From a checkpoint of a small image classifier.
Training: normuon at rate 0.011, held-out accuracy 100%.
Rows from block 5 of a small image classifier, named by matrix and row number. Rows with one number within an expert belong to one neuron, the router's apart. Each number is 500 + 40 x the weight over its row's rms, rounded and kept within 0 to 999. All counts start at 0. Numbers have three digits each.
After each expert's rows are labels from the 100 images, of 14848, where the router gives the expert most weight on average: "lies over" is the class under the peak. Only what is clearly more common there than usual is listed. The data: rendered roads seen from a driver's seat, with toy cars, trees and houses. In brackets: how many of the 100, against the usual share in percent.
# router: router (model.blocks.5.mlp.router.weight, 8x128, trained with AdamW), inputs 0-127
# up: expert up (model.blocks.5.mlp.up, 8x64x128), inputs 0-127
# down: expert down (model.blocks.5.mlp.down, 8x128x64, transposed), outputs 0-127

# expert 5
router.5:439482506530489525454600531416429532563494480521504494502506417421515494542520492477491501507472568576553508441558540503536490562496508502428451494502472433470440445510585492545528503463480546515477454537543515431420518514539490412490542488441516557454505478463465546455531540495477563488478519487599515462478558526542429461461488495534513473537510482502482472510518528505513539522464
up.0:527427518495436503503526494414523481502488519539562470469563483447533582527502498545568438413528508483480513447409486457504499527545515501574531436431503552548437476567471506563527525474506480493555580484461546525502540579520478519520526470461494477535521497512438418501473516407450490504475450501514528531492559495537519508493519485522445503548461512476439441566523490472513504566470
down.0:482399503508500505464482487543459470426486546530516518518572447515477521527508489490423563410506438479464510546507493522474461488470473490543480558465457495511364511489566497544501509459550461467495456518488539524497544509495471517512562504550505474529469536473558496471473551517462476513486470445526467480495430517475491532554426437416461483636445547459521533477514463498558521505465
up.1:481485531530492411516462547523478507532469530461529512475468552535492455526512493511495529554506524501465442564450520507564550529465537542510493500456526498512585460453444560444455475474451514526538452534556420514519500557512471486531506536520534513517526432430449439480515572518519502430526408510558494492434526564496538460588501460456621490469473494458497447504480475518442526458533
down.1:475534474533557480515450505498493473556526504534588443533523476555516506547515480511565587485476458490519436429489503538541477489438546479500588563421508467542455505513546518465518451498489539536510509502533408591594476582459466486492470599484559533516491478519466525438451502457456498462480501467468478507469454438512475501454514528483494438504514503528502501483501484582492405496523
up.2:537441517504499526439556446635476448512501505540485499439519480459552453484473408477552456477537457466462513566489535427547456496425454528489490486547442495523479513463525509474565479492526507566418441515538507551509417474512567523453498580515486502531525547488486529553528504501590528493479485469545478467499456501574514434462506435553489478512542507493481512542560500494459506508511
down.2:476482570434539491438512505432485435497540538474480516466476482519582461520502494489608464503460555491507495428497463547564507534590480502532486458471469484395494566456507466461485470495516518501395538542543502488526553455506482466499550477525552501386499483496477487470458506474559509473561544482476435449535489480445443536510561470547492492441494515535460496578527529522464488498506
up.3:481493408475543459584564554430500459573509519530448533471456454441497577422513483572477504466467467525523478473438511504431483453451462521517519515460491472563423503540494565535448486547504465519560576507500516498508531503487505470467476448532510520481520467418492507466447528475502483507487457519503560540467511531541497490552545491492556555566433519530438529523566519510521510601517
down.3:527429543525520527496485457526478516522465520422487537520595614556476551493478572514449471447516549487482483522563462451510479516459521472524490565461490472500526498428523565527437550515567436538570487498516459476496558551456551474427474532515469533480502515526515553511548516492485508522459499536502464455508506461426425494463445415419476441469534503490553524435504503537509542523488
up.4:502562505479551555530473514491513526474467463504563464494440504487484490481491494509522484463468530459444559491497450498500491544507475433477493478544419501523498506435522481509480446572579517557490418516470425529571504485527512508422535545480502477530555552553530449481452504442468503524531534540485391481514579555521502533457540503503532453410594576518438581488513464502481462470498
down.4:475507455517497545465594479482469514481536585464462559489501498488516434496460547484512492468508454487551479543465448476469457544553505544503483483464485452494528528461497438474512477653462495441531446528526498523498473464474491481588481471540454414506506439500522515499541475514538469459458473575495537574432529427523506488496502471590423516521491548533512457440466484488424472528489
up.5:476551455531550517433472485548458505531521527472556592474502477449481536481491539473481536531509587617487475471448512513500461566575521524492479495477483516553498527458526472422484509451513493492439446523483598474448551556501521490555553518502484459373500463484527470531482485502495464543548449560549506480413513532485517547458471536507550541504476476529488527471519476498416438508508
down.5:473449436581469486526486488492468439501500445504504510514473520549587401531565519460475558516465555414444475479550470504477523506462525482490489500441507532488529402550503559541541428479540499511509499539456531469457529489496449499543486531494522491500610500483483567509490454495491536453489492504521460419518535442485540489502427510531462575463498504513502442425473436454454450531440
up.6:487537555508541455544570455522498511460525411509507520479488511412508548573471448495528515496561501520416520459453511503511491535489510427472577498555466542468463533502429509544472544433511518523554517518528563446480539513499505503453535530449556471517479488558526493530509480474547466491549470424418436458511496519462552543512512475506560544508550538484509574453425476427571455472478
down.6:464429462516537444498506528459454569521499571554520561485516530501432463491513521476462534546504525523474494497485587489483549512529415463494530493517478485518475524490521460504570587442532509458429550545583514451510508466496448519468564506463482437486495388484524501460501492508490443538552507536455499543453525434542493519530514434489517474420418555497531410490484481467463539533535
up.7:541544551502525484554533449513457449470527506520458502509504482422473541481449461546479427506514508542501539490494459564531518539505497514461517457532535489442537549440572410491446525480490488556398534560539499521477517508514535418556496530523471487555508508420568496505484440494469485605480556475553467516462477438455441497519479497468501457604471515489424530530525523498513518454448
down.7:521499521497420502491484522473535503446523521427491527557505523468592476453522600542528473462461483474510544511491466480509511552508498448396432486534499512515565440507454430507499494451473429516425553496515489543480489549571447481478543456441428471561516513474494501545513423457548509528489539501556492527443492514545568427446525467492550469443475495519459547545509479454570487523496
lies over: verge (58 vs 16.6)

# expert 0
router.0:477430594531492505445386537449530482552464453479494549567547524426486497558494476530485501496494493468563493487409475470519433550481517571516489497516483468569446505526465476474513537450453529540562534438498502517473556572505470469486470564454443493554512505494485543482472543494465435492523515446427548485522491489499434426480457539474465549495522488498587564489494466479451475504491
up.0:467506499463448509474503542471498487502461502499496429503428506511517505517531535545483449483469490525538450440610474521480488497463546477475550516470496544506419549480495506516515512553471490475498482528496522474581534460515559466381552451580470496549466474510458495548478535514446515470559565541519509535551537442621442567562551572459542477524476531491478530488463477468487486509413
down.0:486460486447487485515510482506538505469544493529577553474481483465493488456516559538493481542441490545495462509559450485545440432492554534502489501439527536515459515430506518475491450434491507433503475496560593526523479546486409459528551484531470445498436492459478596409504528538428543539544528504498479437520590451514490511522533507589546466555541545523544485462479516463551487543464
up.1:525530539467492532471431490476551474540524558514426513445456500470498433484496475492457506515516528578368440500530477518451474506518512524454431484525623487465559600519552521506503477433493491455480538439526524535508469433506499545501501506514503546497461457512501536525477486524556470502525467564463523502502579530428528477520494513529533550499389449519477502520457500558569482484481
down.1:488487463509488456533555488493431549461450612525509442541507478507508488474421559580498540543497531484466471540551559474510441554497475490501525508500503487498490472510483510614476491510533466484480558483425531475523527453474475446499543441519439524498584509463466531494550487517492505499554551537500519556506514432499566486496490455429611510466546492542556506442478491546494484485611
up.2:536563524469463525461508503497454495503516510498464495494515481479505452462520487515520483526521463502529494527518478468552482550455407477435491420545522489560511498466472564452539462530418521560407528514490496480443446574435549512465442554491500488490484566433404528557528518488512481485480413488512501474549457540525619578490471544482553524476505536521539533536566506458500558468460
down.2:465548519449553515459505543505451542470512457478555473554446451501490555546510452413535548509459470495474465500507513510513506573545429501486480522512516535523559537483546511498531466508473522516444436466557528528450480470514499581489530523497585539531589505416495480491521491523510507446400555454519489580580509502520435527481512561494505479437615511576506529514486529459487488503466
up.3:520543477506505535454481469502434455443532472484524465479484465509450513506459548496570428517494529460494491509544557511527502529483487477527539498476397539523512423477459515478466485546479536407417563542457432495478507516469573505541472460499472505481456452456545540535538468536562488538492513574529502544437511467601423504533538557574528503491580514469577530487477437497543514467493
down.3:522496508538495442467486491519560489493527519503526606388516426543495480529500448470486532502514531539454596495483528517485531520507506485502453463545495506536435523479490520547532481517423484514485541563518498597563520507568444448487481488551528525554521545431517513552498510490494408537465564489541430478482545530538484506540558575524506405467442495544461527501506549423515528499478
up.4:501583529549490518522464499500473562527522501556583497444520452518491443478473486502478469506489573510491472479402423511538493456573515479563457491553539505524451598416501420555512509581496461563508466541448445507501473563485538477531422551492430499481477464494490516473459511505538519471470473459458471486531557529477513551552505456467557502496485524488567517505484543446561448466534
down.4:519491485506544483539510504489569543496577513524544466532377487485568493481483471486493563455502442531553493504510523557472498559493549482451520513611516483530513500517467512450581576479511573560512523514477598506473505505560517568520531523440540535490541575443449531522544452482467486450446486533490504558503514557547495453507491478509487534485540457483469509471601557490438468519510
up.5:508469462508541528489531456539448500476547485485434581476528440533584504479532556510542487514506535390516471487487565487525452492484556534526495450477475538488487489585518554538457452504506497550438526489502514441468417569485523499501510490545518497446460505523458508470556470429511417565565467534480541465490505496482572554465504481496581388481463521512485482485531499470591546500494
down.5:488467550536553522482550512526499508591514515457464523408516432528501522557451446519500431516512484491486556549422473532495544529442523449478471467465473493435515482520502489461508541513472492529539435532480485571488553448481425529499502525469555529557421463478489510542450426487527469432522527486488551573570528506518500505515515489496480466451576500564491486453468512445609498532578
up.6:517480464530502534540506508498534506471567487529459468460514485452542536529521553502433467463452479469511500513406552445472541471568552416557626507505618467576498516502484463497507494536515478487502470530500475494529409518505496522473434497464472481482497480513499486484484474480430537482503522552407527545502490410517431501525562512464502577498587563486539519513521504492515436460521
down.6:515547483493460512447505503559588511550509492559470470505444472500517566486571490546528472535500501483570539480575503579527448507468464508500521558527444496493468488519496481459538581498459470460469491525523581509448494485470516529402459501542479535585514591549515548508481523503472510459534426489501458513563504444526396526514543500499489473413446440445545481539530450480532520539517
up.7:511404439492551506463480509528514482477503551611437547514523506526487545511507515468523473475493511483529476523461506491504471522515543572501522456495502492466486490505514537538549481484505469518592472420481451478535445495546536549513524466500506494406432483514517462527572536468478597491486484475458457529453509413455561505523483503533603426450460520464532519531458468409489495436572
down.7:526460556497542526512546459525482455524472449489478475487504471494438513475447447507521458421557471472494507499440470462447486525473543499465560438542467438503505488498522457435405430517497483569473420549484529519550538471468492541534456538517508501504419526550402553514461503489574496509504471515433529541510516498523463490453500439481526543528537469433458433559564541510539464568562
lies over: verge (80 vs 16.6)

# expert 1
router.1:544493490514498523510422508550577502548478499512542497556479556530509441495505485522466489453558420426438529504577443527473531445486520449529453464514534504426531552464474517464494534475579458447526522497472544496538486496532593551444565466513493481450448476596488457519560447547462527511497501526454526451472405516463516522508573462484511546486527504486533540507553554439533528516489
up.0:491456477470447492459494494492479501495523388485547491513530522482451539562478452510468516459464551538561536466522519543504437478531537478522469478522370533450531509539568485515515486500490556541411423472499508409496426504532532467492525545576494506504495547462549505528496455530574506509448576449493502504552530506403522541546442507512514517508535555490478469531494432540424516496475
down.0:528481561412493563508458453516466473495593470504516523486559416469535512504531448512516492507548492479563557440448526482557502491490514530479451510441510509455522419498521554559444523528522532513486563531463559480512487521517520438554495523450453487523460544534520551535464566511438508469470621492533530473418487481524489595531537486486510560402468552523477481488466526471503493489473
up.1:522542481523443494552506485513476490525514534546446524466476527494480485475462545481523414448523534435485516538532539506476510497452497500461449479524477520524460557479516510586465526559415488460573551485540460520440444570521455495526509538529519467605596519483413441535513519536459476569536405431481479539491479543508491409430470496501519541522481490475578486505506538512457506536492
down.1:521515492496443529439494491474492593505484512524480481459427499486485413547474498505494447482487449460521493466615480505490545519487473428536535433492451542522499517480489497546494490466450489437549523523529451440492518461511419537525488524379470466465512599509505462539568520523507523522482525533481476528563480484515500509541470488507465475498597521490448585499509570557543601491479
up.2:528465494546594545469495441485553534505464550534505472486515516468528474511476426503555514518509406535516520439489496540510499522504501571498422410580504488541525450563543530477511478491561468524398523456522430512531503541457494536482459470417489507457538491511491492550584513589397483573459508512425445508493451551485497531515483530437540490480489500491485504531483531507475493480461
down.2:463516426492574514507516456513536499438457534442483439463491490473464520535494493498533578480455516498486415499458501546579550440579492531440549540549441526459475514439541470558506495505531505527532452470499482454474469515525547558541527462527453536498570449510455483480530497440606484468570508499454483508517536475471545459511486540431541473477522487537490565417463505515563471470573
up.3:573527563561520441553430494508526490474524512516510591461527478528531395500524567533494444510465548458542459563409470481503433542561450485523417485484463561527498522432478436502464518457465538493485526481478530532459462479491464481491531525489451543448415512480480502496510452555465550514546507541505475508560502487452494441515519458476605519481513507468522521553471562530437502527481
down.3:446466502469479503499489452534521528543511493489564503474515558526476459487435578537489525479562512493465448491529500410454493540470501524436550514502508541485502531532527480463555527432494456551510556555511460597400446573454493501513530507510532471483515499502509485454419561474488458522487458496570462473469514570490507476443544554493427456526523445478431586478589485506560479493544
up.4:508463513479430442514535515547557506453556557544549485461476472516450498539501528407562539499517450526497477463552455525479457465535487503495478518480513485463562466429476490551501571567490517578547502496525453520508444476548492480524412492488532524489495520461517500473510427540555489455498534585509559521358478422472429478538513478484527473474521514490501433489491475541575540516541
down.4:489513428477410464563527517478547548480472451535480429521519538523533539487492510498488527416472473546474510530563548404510465580504461509486492470518485536503502493591475446487456527474510512481496484602528482523518503528502431478517563546494475521531514474554482469467514435538521495547525510489637502548520454469491463511484532502546535458548496544494481396529530433502512545519417
up.5:537503451464508499433550447509515495517518502500451497505556509490499455511538542515487530522509469527504533504548530518553532531570416513486472548523505507509546488458430482520564511493492511549518475499504465470482547562442475458529428546551425467592477488489513462465488539400446511555548537548525445435507489523458519464438470569458523463471400424570505529520414564519516457490460
down.5:496461470519518496513508457472552488397459504554491474495497452486572538425576520488435504437507413444463491532574495549462459470497509501506473472581481536414525441473554473563467524481542529527564487482562511475481396416568467551530524464469490473498519583446477537522432538465439552475493508546475532542473502479510476543534503535542528486514481451522465489482492515520468498529535
up.6:534551507510464466464548504540507502509506465465441517418511438504473477503459524482510524454539558543575476484437505476530452505546536519442521554466484437442600509607591485483488496525491536527419453557448528475523495477500483517513498501526499495511523441535553495475515436430509526474486537472556467493506581451513523561477503428532501501476545512460500486526514552597460392515501
down.6:403547609462528540536508531568449483491568466499437523509531445542520481459544498443509491447538578472429531532546450441518561413508516541517477457581507476556523507467521416513491459495530442529477549494484443436549527571503502451516476486534504525452480512479460539515519545478492521535487573536489508545498473486542510495494502484505574484510438569461476532507453551481521520540455
up.7:514484441487497450539509521498518492510454489517533538457447471499500442513462559481533452504495541494460540454503465522513565516512540548514569471453545542512459544606516471490461483497468495440520483487522558552541445450542469456450592495539537506547453430470562459524558473520545529537559491504581533542431535453557463502497524496443523502532430432397531487512443423477480500498508
down.7:495486532519576552530442516525523480501557405534451567537472511457449460551576530447569501509568538523542479497457514566542456504475494524468456486550480510482515545518450504534493444391521476499486591521458476545498517468446483436537503529488474509495499478562498478518459508533504528571499465492537444526535465495428565556438480494465535480524583430436492490566493485533514558526495
lies over: truck (68 vs 4.6)

# expert 3
router.3:503527479530522536496537520508494452473531519511487453508422544521536485530496462453557516531532528605572515472478471482514503459540524478446486491474443514515539450579452458621483444575562500478443537506474494447524448553464471469563517498477504489478522500546467497523497409525485547431429485480542478515490546415482556499498541540508549506484494472527409454543556430531460542463519
up.0:563547403485518451466479479539518522483443537564492498533455543516537469473556460518518505504466517525440506465575501449590562480494500560588481491485538472443537530546508494466494432524466547568439541457518453520493446493508500511487504453464524556539504500457478522477416461481510592492409479501538564475484468544558471535442486524465478458533487499447521468492461405501539525493550
down.0:593470528536573462471528548480473579502512516524518542492452462572466426502495517486505483538459464527530543490529543462536519404508445516541499475446445535478508544499507580545544564527543542477512477496471495492471574517514445486548465418490542452584544550493525462438505496463469481510555473563450563477475569520496542558537511535486502488477569508528514554465567535449531550495516
up.1:529462467463411486503486490494474475473513560495516465539516548527522507534606522446515515470535483491476501510491421528486499488495494488497475491514558559511530491490520497523460473527535489457460475456423527475646520510446558568478471584474525504575506442558491525489503574521453503494464469563586413401468517500471537531575476481467504500538457452527477482516517429462517454463491
down.1:576434482475423570592460437563420524455512542544480508533517523497435479402436508495585497499462473493532459525509534469462550478504535509540501521513530527507513462539527475519496434537573524488521466476429462487393479513433569462511564534481530468520507511425582492471502517495500535468485520454522453557517531539474519534462544455477497532514520487534520537553490501555543524526530
up.2:486473535455574481464557543507502443463531444523549419490501479551542527498504631550458490519498471406434502549471504475481471509461490523501493455497507534476473458461536488582568493499514492507504493490527459471521419512577511538491411485513498507470538488484471493481533467539482474525385481507543544540470531474417535445468523556479481473456497469505534526515502543518578527562591
down.2:472569487512504431467499441474532392454500488454509467517519506499491455444579548600536546447481528482533450423549485509459506457515462529545525541601537484510465469548546452478491503438552527447494544467466460536464506558472505532515574487517527502476459479510494487542456499544490447448517492428503516451521447397504434581498538471529493498589516526503487513515479550480523497496517
up.3:521524521510519449528535465573512500449436526541480499504497539476502454469423471501450531441509498503498481536514468477433475495544528473560632532491553496465557501441501490475444468470632489534531482398525476552519477500452528541408541523541451525477502526453468531523477541519456508488536517477512546567479453465584576467495525486491549467476516504425420522508509515483497476488520
down.3:490486593425459516438542556516430590510500527510508463500520452534550489460559494517436468498570558534512552476492571440485456456553483463515520455476523473490447435435497536539462513485572499469515516473499497510486591434550486499573502515466473423478485472459479521516476454490472470477515488510518532422467531494536457458506553527493482538415474533518483494526452535410473538440449
up.4:457559511508549476505464533498544491509505497562514516496516474481436495473521482535424496440504479513569500500547572499408534478502530515524480503497490511477512514504583496577494518461551501477545447478530503510478423507531508523528441451486448469457525576440477503475515639519386483535423472492527510571521531455488433478463455501503500498457554441460470488500540437497569550479571
down.4:465498579476494527473530495498525467469560486444507415456456435502515485492516567513469488489520590446462500541559463490495459433548450500460516548476452495468439460450553478495503569509474523504454515517534523491469500516528498459486505437460483506450537472464539485597469506482488489506513514498520550478450553432523540543550529598447511556505467540496533446491372560442486459439461
up.5:505531475493444506403532553427476492530500508472433527453464483608478521459478536503519410521545502476514428514477560548503486501426502460477490533498525515556486500561493585559511523535489548495401526427515460471541465420511508524520542533528583516440490479497538499518483468545580571516500481538523494581514473554436513522468518480494494439498539527477488493449467566497485462528536
down.5:487445488558538470521459553483520489495575475552532461498580647511465481514533464487476518491440539538524459498474439539494466514462502517471456513425532484432523531576519536508528525468516482494503522510472462568501467495547467505512511501493506425560488484562511503518431549522494584588492551443466505485465480453607465478585514488482564453472499433497509479459518520451534535487521
up.6:551476492501440536484548497440588490495496475581503497478545442428441539519493524487485502544497461517494447547537439490461496487480531528528512538524487507548523560604477488462514533482484468545520545476530494474511519482534501543457427501474419538496470480560550547511486487519455502512496583417498514539509545490427562453460522588474518432439414484573435499492516468511567497443469
down.6:549441537485511498486503475456539452518529575469498480498531434485482476549526540485512454505517488449537568421507515460528535533556494461491461563502580421532442474481472531534516539488466553520506506483505474449543453507480482524407549470421456486438581585501509492539525552428486480550516512492454442505445440522610449536537512451503533492501525519473476498482498535556551444531552
up.7:469444510503458466498436526493526614490469502492478437492503477574448502474568555490539451525548442447527533518520524481452475516469460458494494464499534464526594531549458461443536465515488543518474478484552539559438558492554469495484511436466449476498555481471474486463500574461505487528464405477539491508599498576500552464518469494505549465508473560497559594503486516442481467463515
down.7:504457511534463406495483482504556561543524495528458461545495467482455491511493506463598428479494531523568506538481558565548457556510506480485488534526441475501492481575497547575559526515487512467464531509481492499491523545525532503440521465541540490507472520457499513477441498465537512572553502566566509437453483469501427504455490450524482543444478538594495497449411487602463485464429
lies over: verge (73 vs 16.6)

# expert 7
router.7:411502477469484581459448567536470532505487537602520474473543491445506518437498603573467582500499530484409469481475474495524466519519524518488483513537525502461478504536515539516547481495513512460528515542518526506475475507489437459448500508529481471427516480477443441462476603542479507487541439396466458512514579491510505536473516492517445512515518490490425528527518520585437539493431
up.0:504542498503442472489567477524492572458537462545486506568548491534481515539534591511444534583442541495472484484485540524531519513578457516443508458469467474549446438480497525505538457445535501495460470543465500495508497487493488455509441412551510482576500532454476462535511452532490537564489425548441443478448462523425428452477458440507529566515488463503536497544494483437586482522464
down.0:507490466531461445515519471542457486485511478506443509514530508470430547443518552452478504526446528491493495513538554504500562532469511479491517498424480532495482468449429509629468578458538499478517499531508496498487457494538454562431462458481444482494557492540573493482475437496520513474504525557447556471496548530619602527441510541584437511577438473528511521501493501485492558494493
up.1:485493509479465445485459489492516488493475486484408496467519546529531464557515483564447567513487481560478476517572567552507538513519504477554565561451506420526505415451456494472496526507620475483513617477551437547407437494437484441509501523499572493501551430521497487499488460512469520575523442523489525500476421498507520522425492517468487494525524470541523526520542486461517475514488
down.1:505466468474498537479536455515492563515558505509509552479466507491504528482516550499432487566511556457523539460520499475443477463513523503491447533559487491553502413462511502517513448480557481548492561459516553454573447467487516513495489519471498525489558595459558585536563457497545507444457518529491527540548510475511540485524416594513574461606462535484509475481418500475469596488505
up.2:519429511547446525515541524521477530459529454527488527449457500510488526489519493537449493420503490442461463469415522539536487503506507481538480538558527531493532420465479539546477541430475521455606502502523474506538455399514539519484564489493575519474461531502555470485465510545519578504498518486508515488481378506601544499450420518538488481436561519449525552466467547535513496481532
down.2:502483488457525496530546502474514592450515497511554500499562551566530508469500497500506471526453427467535513472487545478551525574524574510453518489523536470549487435473475571530461433509477471431466461471513428474462549520507519530474517553560506527429556505537518464463515521510488425469473465470478471418507423467473584434444488437481544563530504501460469484513440493543564485514406
up.3:510489487485476476467478489550505509550527453479579544492553486458516486536496500446530498442498529491481439477471549504515435505496466507470495559457459458547546522503446486467526505550467469436592421519490501511511557412513527513547497511490478472510460525447536476530431536558488465530508482515459488540580557492659499526557514525486602517467514496473502437435509523533584462527543
down.3:511422485528410501583460507472564529496491431485491532506535569538455541436478488521490461418572477471507421490410501500518479489506492502422506498479518471588406584468448494539524471484492511454516475526462481529501428529483509523481465526400541474543499438511480519515484493548443512504437559503487534493467448539486493486449565494546455503541436462480543508512499418495471511476509
up.4:542539518552422542503436486549455508575505564524533563451443530437516522463506421509484492481505479409516533456478509535527481427450453568533484482546543519416491531536476556490494486537484490536498544518477514559496593509475451509499535469494471512498556542463450483477511406442526535479473527535540488475483487434507478420465495442577459499500507495546584571521494493509477553463493
down.4:544528507529535485548450539470565446450534477481433421474531442532524493551495437530455499448529463477504488540610538493520572515473462470493491525581518535416457521513430520479469504568510496425527523452526589519521557507444521463508520540536477569565449496507502515499497470502502433478544448527482479537446463493459416424497498450483461494548514476517483469478493460496555498488572
up.5:527475501509607464555453480534481532474514478518459510462482487577457521506510433543534524483416458388528512507453527560484509475490504536498506480513484509506550487524496528515454511480568529435457536505557508423530495491514458591496465476570496530566517494502452473485474419572457533573461523539517505468388447532519483580509500541514488538485461420455462483515550534512449499528487
down.5:518448514475460505575484482426458553446499468523486489567546506504500490511497493449537521488540515478504505519423525504525447572451543543499472545519489492429510453445433500535555515507479548528593550518502580500480448466507460483472518513488503560493548548522488488496542453455571540483486482545595521508461508382511519445470567466536444484457517506478521607493463450524500567465458
up.6:501484437514493502543524524477484488539493482556533505471464509491528533510455480578502454422494533562465442490448448485493514570563551454514481438545450567496512459459535432546492488483507459437519472537445494458484498509478504494416494507522407507445537481529554454543492527557639450557504504518561534457489484494550504546465508453523513533484509460528397549517499491501478522529589
down.6:486485474485554527477528495422588520531530544566534507464523501454574465465562485495524588462527544490497561508489551496508457477545517481493544453503520468489583487522533532543468545589526475423484400547472519490509500473490529512558461484512474487456418551503496494559506504492403427506460471468555490439548495470494569453430548429509427509516493450482519511464522510498550505481466
up.7:538560475484458521549514517507478466496543477476499464443482471575560561458433557563450554413535482526428457490442389470522472467572509508497551477486547601526519554446492451483450532461472534531530584491488525474513421517527518534534556499505444499496423488489552581510504465522501445538525528569478506449465470455483473560515513477506457516499449465489515536533501519499472484512486
down.7:470488484464528467536433531477472500513484556489510477516513523574542450540558493482505538514561452549483489515529474497533512461487584514474429512445487479470557511454479508537513485504575458458475516540474491403538498509428538378581438532426471494562467515486485466441570507500479429452451469567528533458563517498499570525494488490507502506428508503505493443467471554472523547522418
lies over: truck (38 vs 4.6)

# expert 2
router.2:651540521513513458469531364525433500473514459485463452479501537563482512453437415470510545499498442477520463510549525517475527464458504547539540528543550560494507467466523541492496500548475460506450526503432515551534517444514517503530513503563533528507460488448550511468456454469496477527549508543529482519459426506578567468452495494443564493522480500463477470534517504501528416516537
up.0:490522497531496501510462506430475485513506453460538496488487492509522493529481510543463479537493477361470520506487540536490509549488475496505578535456504442489558537487455508512554462534566511471457566478503504491503507523513511432511520450535468515558528408492474377497525439560453488480537503510478595516527477538484484443419521495582479492439513548481520553532514554440510605577469
down.0:486441454525521542506544492519586551513484506536487480458563575486444507499499480514441585561478437439496485574468446542485513509540456496481435463537530514512547523509482460475528401550522486513520494460518462470475555471536503509467539445458484448533464527493512507414424478532473486456462515478515543485524601507466477459489507458531463484502623421458483528459533421479517531496481
up.1:498491500494572482472546521529513506491429559494453478476476489556481520517483515489524477527505460454471530566543513495483578541552496464508466474489551547508496501527585529469443483495527497481543578452551461434553507553489477542541524447531512494461467538513423467495496536555419516373458487457475545516415465430477480535505532463510497498482452464434424565515462517558556546516567
down.1:489449466564531438536498470523472513515473456503486515545491497508554502488480452517534464455509428560419517483547578478490414513499564494504473411507575444503458423573457511433516513507486428426513477553507442485475548490542447527482464473547482528524471514503464479487460507535442455384551529496488506533529453556479522517526559497498437448489570543475485500518451470463443535495475
up.2:474490563565557492540483516432466449502461570484501468493571482475533488513441514475469536440471541457559473522474526422499574550553576571494531435499536481520492489515487514494506492455493486460507447476502475483502468479569495463507556425454434502558467482571537457523472394482488482560469417489548481529511532504482464546533534534535566473504576430510522534554481498503484474431543
down.2:460491528488474523540466551530559488445494542495473528551432467471561578535530534450571472509465513490446490490512569472514404545521446531552516535486531488543504527503485565545480481468488550398494489460502565512413484471479432592507475474574436441532501552504530473457447517468515522508534454471442465472491476498423475506534477541509488445558517503502406499537536551490485532471473
up.3:518549570478481467526493543442495475521503439476501497490496476515568495507474561490473525548464514428503470437528481485435481516497509532453491514457438516586456593503528447486502550474537500474515498489539545477581421508510469464555493483464464530506528492454510555512551480569497504444458550566426475541488572447426532506457529535441522504508451612538540518524474481489480556497403
down.3:538469481502533548507474429423539445475470491467543511455511572498544470501469554530467538512488470480514503515479415519518442470485495523441508543429520518503501538513573527470488446501574420500525468514564465412560502566469530524539492472495423558491462513486599526520530436472487482418492481521504497444411508522550496504480429518546514516479565505548538517540509427464507557532450
up.4:514502506521549465528490520470506483506425387459515478499520483516462492586538496505505512536585466530532493516475495543547516418508469544456547511527473485478531498486452561531554617443502527513530462520483467541489471449527519490565527501518441496459489533486444498507488504470541491466486484483533466559615469560401545512534500457484485464489530452515564470479560444470524412410498
down.4:554523470478536511495467530489527373550510474427517523495539519429484474523515487491499550458572504484506516499521479555523526536528544517403498484589387528496490516446464554592513418465529507504505513438489461530499487499475482472516538492448502494502495567499524490420539505416547510530501453464489560512522439493500453516476495514456539434523539472485497536526597557501590501507530
up.5:479472465477526499541506512473446519481528463577552494545441515503513494479455513481527482494464460554510475462431545565547540495553503522518461519485482546505486492537472499541594430480542526449514523492515501485499560565479547490425490477500504454546491498485483442445585543487455481496605419458501459547444496470499501495481565543406428588432498513480522498526546485493476438582439
down.5:491558487506526497463551479522462530478501577446480504516483484478507599574526521467499492510509548471496488474500463471492554539500509453515490570456508483484440408475464529422530521549476422505497535471496560491469511437557461493446497554437545472529495438471525525485482540500498464471524554558557532509489470527480598623466537497398544528484547524533451529459467474435504477494560
up.6:542449420605575480432482505487459550467480563520492459468451475510514569464579448505536545459501479499519472557510496531525489460490488503575455459421577504492490492590504573524497489539503459538465521504514441475528450467506549479533507490521509490467411448472440484507500510558459578554482474443554496529565541547577541483510501521492489497498480491515437467505450498541501538440470
down.6:503491452504475473513481527619464455440515458474486537517477445548453566527563473559479553509441463503539457446576555534470500438522466488467517486550504565594449528558482462557483547489460559505478517503479573531472552442466428469481558451507486541540506523488555470559474540472455523526464476563543518484553526486470468511479498560478488470588501462492512539444477472499515529538539
up.7:450531352560472551462503575512521489514509426520509516537500495509514556463480590533490490510527532454460472550505517484562488510532470448458502504500552443523492545470527373527498528511490486477471371580446440501469506524458495471529497445546511502480476491537518476504476512511486559511488498540493476498459548492494522444494562509432502497523539466520478546525510444514602457447477
down.7:468507510466457509504498458471462551498555493525487432466499494562636471477502440492487483470521618380558467544525480434523485501562497557514491486498513512491573467428514494467484459523484511468544574532451463554449501495499514511499474535545508512453464509495559499497556443494525505598445517553434462479515511526522494453536457420590476513491515497466454534449519498529499514478505
lies over: truck (39 vs 4.6)